{"model": "contrastive image-text model", "image_size": 64, "encoder_mlp_ratio": 2, "encoder_drop_path": 0.1, "batch_size": 256, "warmup_steps": 450}
Rows from block 3 of the image encoder of a small contrastive image-text model, named by matrix and row number. Rows with one number within an expert belong to one neuron, the router's apart. Each number is 500 + 50 x the weight over its row's rms, rounded and kept within 0 to 999. All counts start at 0. Numbers have three digits each.
Before each expert's rows are labels from the 100 images, of 14848, where the router gives the expert most weight on average: "strongest on" is what is common among them. Only what is clearly more common there than usual is listed. The data: simulated grey scan slices of phantoms with and without marks. In brackets: how many of the 100, against the usual share in percent.
# router: router (encoder.blocks.3.mlp.router.weight, 16x128, trained with AdamW), inputs 0-127
# up: expert up (encoder.blocks.3.mlp.up, 16x64x128), inputs 0-127
# down: expert down (encoder.blocks.3.mlp.down, 16x128x64, transposed), outputs 0-127

# expert 2
strongest on: belly (91 vs 25.4); noisy (85 vs 29.6); low contrast (77 vs 25.2); streaks (50 vs 24.9)
router.2:506525559522542466532512495563466651401529562511536484548482395500476522555437532607417537530473433580391475489515552429568429479503565548500459478484429512478550530466544509531510499455495433597395498480424524440477463468538525535423432506502514515491500461490606446461476456553394535459407518477489587451480519463443516549586539472510467442480525565464447485464440419487479456534522
up.0:460523617506536529485534495476445489579461532594533517482541480414557580447450469445570516538411475550507507416492501444520603494564556450593467518474433400409527568458467423508522478477467430532514578475486484561508520534542563468394582531515569436473558504503593368472472498472441448465472532438478466502505563519543559480522486559499523435504424461439423484557537508568526470514460
down.0:405539414592471467481506461454558469405612446483542460486449576516442444500522545583440573508524464472560450467506512467549499516435494459467466506401417555442573560504621484444520522550495516469482486557420537531469496477628479528543465412404521530535560424538488464470507494500506521524502498595565540549474464575527521521509481478445418427460530518464399502481505589445556563519474
up.1:495460468517469449551474545508486518524497503431458525572450605555445469504462439447445544504453439487555545487504667454493613545447566500565523486407527434538411588516510524610458553500564538510439531532538528460490449579547468467408502501467521383553502494472528448443446512540526517463547490611488418515513402528492509505381524541476504430551520453526554497498549501490527491422552
down.1:525480438548462474515515546454460440487500488467553511536492525507522379545506517493685466490499462542518538545493514494459520486481430493506515398469521585612501573583499564583548445552520527559433515511537475474446431489576389529496486374382517497530466524531461408527496537518542540477480452504525512582452456537506519401455467512380459523477430483488532572497534455505585567502469
up.2:533454537515462466411479391533485481476547572545541424478515474530513428540602560444510484539499442424545580481549539578585485567497553466449565434488564498507402498473512494495444466457508429510487506479507467508469403558525544547513598401474454499539527467504538462454611497429492544469553498517522482489435544626446420516517437524441456545640435475533473458443483575462541491452543
down.2:456456542549493612463515545402568463524509459355523497540532516550491468556522414538545460535507560432506604490467475581446468386560479482497479510506501510597497542551508571460476508616459494469484496423436586402530560520481546437553495624521573481464505516464486600494514423547513536507501520505490478460451433503573482452458544527453517595476526458495463532383534458499523543540519
up.3:438473565426536473537437514546481465465538453524565456505440466560523498556545478414534369477495523511546442433538533485471471538560593530457544515493547548498451563449455551420468455452429475478419559539557506584515541541440535594472540428493531454494499449424526544477498412518482552598481628559471550446475515481444489518409454435466445516499446535441610523440563497576484542483565
down.3:420516458465502518529491411466433372551432517524556501506517540450518413473512484468484490545426540510577477462486424466375520589406478501555605460590471507476416511544485450510529540611489502535569441546602502587528556501478494421444551544502457474563572444508522495506444573505482372419545501467485490460491475514507527533480485574513506551566512430476543444463579484567537499448476
up.4:470540473493589456470390453454562461414504420575555487523495492495507462500516542535506471468428453435488448481525460491500528514545488524407490398470526500534496438491511497548499466623511597503496598454576456517439557555482503522534518480541467453531534513511515503554460568465511552593515571433469418522444558497486556542426464493573619628518382521514604493454506483594551537458448
down.4:418528487506516485402504534474493536464535386432404535549497449538513431549471470592505446525479460502530530510520498530511455490495454567570474512459499569440488527545559439448475497559473443564501503540560503543394449544572522516624554542557465489367573455573536395399510565526514489477439505438353524438468497513485461535503539541514508529469520476534544523571484585570513503414465

# expert 1
strongest on: limb (63 vs 24.4); crack in bone (37 vs 16.1)
router.1:470428547470415540409511443516485416558559470577439438490493474428569504480451479483551530609493652525497542483483486545503515494498502507544436497561477490497463596550486568445535494467528523524540512559537548545501486515471474461499474488505438517543505591483521475431509430565503540524452496533507515516443456381495530566510473494458608440435497404537592472539624565566355491460454
up.0:481510453497500400451485457526581523533553512481374454511503533432483546446392562514472485484464589462600499551508539491524541491609465464476543367554490448532498546580518474470522458543597471463516524447527433512479507484552486448500508480466523455546524452577514557422622489479620505458547522566548432473494472508486443504458499442488457465609441512559529537481401539529538376485487
down.0:512477488505486480465524509483476400447435506478599538491511554448532584567514496519498523484529468521522563506457488495435462436376481503594454435538548492446478488512543527474553506458588598528483508491525510598608449476448502578462489558470511563466456509447484597507417553460421470490554437502583492546571562658475498423521539545501528494504512539558476352419467521506442562498537
up.1:598418524438508505568456470535548549507460495527456539644601514531548519454472502521542618475482493579521551464500492426487539401487466494484535431511450487453424529434487469448512546529470472501605391472515538544520487533627540478473521460520531485496466469596487367407519471468492479490504404438474470552414532583573463464427621532542480498498540490506525474498478506447510524542489
down.1:567558589475468534384509566490496482529518516504543592527379431470513523526492474491584497471464508417530504464409519372468497564612506491487481511534466505498507430532549547435486533532479521488588514471540521439522568483480478481591532529440517448558441610494497422522479477492459437506519495474495495544595464441484487536452445471522532524511498583489450488349438495577424375563465
up.2:530413483464515461528477535463450544515474518517528597440487575583481496467477542497491524446530472483536477502497426386493444521520460537542525452509504518505440429443398503519519579487488466455535323546504491494564644455486416476550393605497516462516568476582492493488491558535437514581490433463499447495505412544575540578523551565524472435479475441564501452490552516415484534464566
down.2:474485499469411642460521492478556476487518469475541433534571481508524526544464515507559539504479490531443543504488492497385474480600573498531565471550567482542494519473478522509547467550497527512476474474510589464425553453619543522552586529543541506503520464550502553465475495462530459488518544495469488521404550516493451495558494491500492493465544488443530476208562486582521483434540
up.3:503492507526477609496527429454494520582426500501535479419509485474438469472358476461526522485494493415486471536519561586489515493514521578527480557524492473540533486517504487527595420536515574477576465513500498619596490523397488495531570549428608506521445485447396497465519517495541382524483511557553364519463484570500538473561557514428474505492438450424545477561496447438451492559423
down.3:518389460521555399550445536549505534460498516393388555504401596595472517501558510493497447504508514557517504471539464478495496501479391432487460441405431586498496514516506436522497512471495505589492477463504424483494516524574527518565455489508422484432491424582440464603517530451445498483552527479475546578478515577588500431443461522552569610522537467497543458447533584487570564508488
up.4:531393586543549605464532618559504531455454565482458497536563472524496498499427508550513484600501553419443450599562486514528393495470488508494507464477497543518582479447473468575487422532510557461546473534377509433534439565548419466472473561509428507505521387525481574500533427529469452491445511497541545495531455449584577405515466495485530538363521464505487455529481426498524516517497
down.4:446472509521583451419480448578530436516495559507443483475474479537471503549472577557542453528509411504475527542504609572522403551470563392520477434482552540690485573545499515443444498536488521408539501494399496431469467551416433561566519569527487455489449499511455578607451477470481509551496443516535499428500481594490575449500489450507468509504475519509477449514487442491569589493498

# expert 14
strongest on: head (99 vs 25.4); crack in bone (48 vs 16.1); none (41 vs 16.5)
router.14:497497454545542480436511439525516417456424390444503487418417451439525542414618526552465526580513424532449532491571598482487523550437492525576615465438498506521477554540450447458508575431456473613570579549487493583459570522492525571534533583518414464500469472501533516472480475525407553516494472463525522482437485597537555492548466512560462486589479430536518545511532524561484487535521
up.0:531546455509571479538474478432507402549536474539602504469359562459480516421527499562503451532557483429499522544553596528500543449574572532556459470488582525446573488576500465577416417432482485511429517573423506418491472451475522497477528554501440546499474575485540500437495504441592478485514500538444483491548503580454554576451520534437428475575371597474472478452508486471554514478499
down.0:506456442404419471437508522543500567427514556482486513486453569542449515407482457543507488457540532463435469474429537492481445438530420551543487515575486575502554471550512535484498445537516486584474452634477521527498449503550612477514498495560544493396505524508424482549523451488395507471483531521534614509435431525402506626510592549508534448578453451522534489519543525582552398534483
up.1:445475509454506554527544422444502451497506413620535478460496434463458488481585583517440407464509527467538538473538460602563459563473507512531499493423502570546428530490507494502568511476449469469409503522566529445527512445467446509419428530470395487501524496565502561520546498541497454608432494504503567429491520383533576578443437469483482434429572501498539603424450496536487525566592
down.1:480418511489466410485467483462436568493525547422437475537453576567561396450533507497476517532484518469450533521502536455492514399582439443497438534512486440568527441467517556512519488460543377489528508454572530720509524566539538533535570542504519437461513531510506445493506471508513465473483505478506579528452529557559501463503531531531549562543460452535405574609600510454523573462527
up.2:553493453467469566436499452449420501518518492459625496579625562574440443453501518504578563462478506533456535382472545460509531542425442390520537491529514458475463513452484564516479620467507488462492427449493529547464519490474487520476484544533501568461580480533612480421423591480525507557450497506540411434501534549491489517529567558481577543468398524513467533552419549487461431513428
down.2:537398526540475565590500471569490590486460523494541453439583563619540555431510605454536535535516420495452511520502564558544493512501430502452352527517547491553522479586570441591521514435552443505565474528471436492459533570470415424473442492531542492535474419475486531428410495415511432490554531514466450544491424456515535501465574499466465466495574523484486470597480495571501519498465
up.3:515521511464549491428482396526543508472504445426538596600512503568421471550545449571525486530501534411463466532536443570498453509594591606500544506462491461531452430459540462480491439568538465612525503466567528469466502605469479480533501504501528544493503507453561432441526497504567458502532500446487461528561526478371498581458495428461360428476549552524453426489551528464543569444550
down.3:505489494531510457537475455556468531412510482486522503519492499496547454514607602448565405501495527558445500551457430517531540523560413559517542478485565487599589539580505565602399463536488448489505495435548526535528424477525495512489583475450570469531457484436404387540513484551511469471532555570605439391558421457495445435500508556476458481524571502473487552471457586541481562444465
up.4:444575540510528443438484510442503502488613454420432522491456455450530549442431558607460506467579502490496465455437494381563493510526507461528516484462530419449544551440573476479563502560522509508523509499485513498426405388502568451539512481526442458490538561574557530472477643544536443537492504499555461445503526559465481564514449455551499442488515524539480354450471500528564587580563
down.4:482569561544409414446475536472444474428467584496577464505565499504523509511508514454471576515503505594508588513403496540514484545514545455469477528540550559424532519472558517430485535447513477535459434530502470497484465524398533479469745513526507499494485541408511481460486500483558516482491515518627592547521441466477468460577490465480477442532492471501444465539542505460545410411427

# expert 12
strongest on: chest (100 vs 24.9); noisy (87 vs 29.6)
router.12:547385496527549502552491499462478514481423539441469534566530540588473456413536414530565454422543422471607556550509527484459508525525562461436455607464514485545516474443558539508519496580484491537558498491429557475566447514492467507573533453447532483463543414539541531498473456448379548479448456504467455446406396538584485446475500482524509552438560550454510454523494390566485597443489
up.0:493508507478563584480503472569453480539512417449459542483567474504521595570394492475423587493459593508478444488513464550467539480429509530554494557552441404518384514455562505391528564496452476465542495481454475605476543578484595412479525473558485492485448547519541534517523547531460492516512545554497591613473449507559516551386535468425508485556540579488469440500427476403506484473489
down.0:433545494587495585492487502460470477520510432422507520447471479511489518517535502494390497532554438454488486494431496515473514493663473536482428542452504578428551493384528454527477462507440474455528560589545500504504435508530466463404427513418468493496642512474503559534500368572498559488545495516458495452428477504515563503579536446491530548477562571471458578386557548511521573485554
up.1:421503482451587544569488504528452579529502498500466581404436572448382523380605398459417448497517538507548511475580534497539504512541506460506469498477442469502560521487422522561522458520521519475467536515565462464501474593578468582490538578493439456492497505484527534384536489443599463394530474594471435539451477529441480523459526521571570521523488545423528480509452511563554569475449
down.1:483564588428562500496503412512474494574460592499492495454604589535461460643472487514426451526452510480515470511493487454534404490442476573576569449463561508504505573453555474438461558428421537523485507393457582489466493491510517521445532448457515530551531448594491491575505534509514496432575537461546533393587469474486424477450525484460488534576560527467413535551432466492460429551499
up.2:529573487437536456469439536508422494585595456444493522481512489536572467487533520442401532544497458465458476574511468545546538550562507575553513443613534398408470541438448576574449515506491502457526468475542439554494486591465406477553536528521507451488510498532481485565450569428542565549570404404503391523450578522530506491517450457499479562370484475521498523535540554412487524481512
down.2:446518455377517412453502480489464468536522490437440508487530532529475415626497553494534470517478538491479482496411401426508534421703484462471546439536485425581481425509453539526518542568517437513541558503495545556463501446602501554518498543523518526502461476542485424489518486540490406471477424471498490446503492563485582392512490557515556466552490504601505550495382517477519458520509
up.3:542487501566469568458507443513545465465502406503508525428444439450498533481459582543495536533496434478469497525421534453554497511424562577418451529421531552530442473499498467487503482430511494552486598552374553452450437505536610501530446467477497523488557425436466477543568445574428508583594522533447573496538475439595539430482475448540490457543577503475495454507428580457588507602469
down.3:469456456414563529518502407515562507495498445534502574460498527496448489548436640492532491503560441524446366553557523535548494487404497458550521498599620581470498370505490536462510559552515420512482503464512470599500501501540510549561555481497453532565457506545530507450485493428483527416493495386521469447546448538524496581548583465460488447588552531522444508525475489554399463456489
up.4:463509534505553408488567602513447402591504494459433438457487493500528441543494431493504491496476607412557485445506499541475487493458493563509514475473480474491542471511395596511529489518480506501499444539436529512572509501410535584556525496480491424397494488535545545452553555529464459596450554509462559530517551484561441467494406483502439570497379441578503606412499533485493432575603
down.4:567414539428490440596448554502582540471574470496429537475465487407491542528486491532487380484473492479428582471485479391572558586550560515483553440491493444489508583466574547496418508491465566527509580429516477498422513489473523537473566600494462496466500489451451424483489557513564540432483539506515384457448562489555560424495468506509534461525505499524430456557489535475457492642435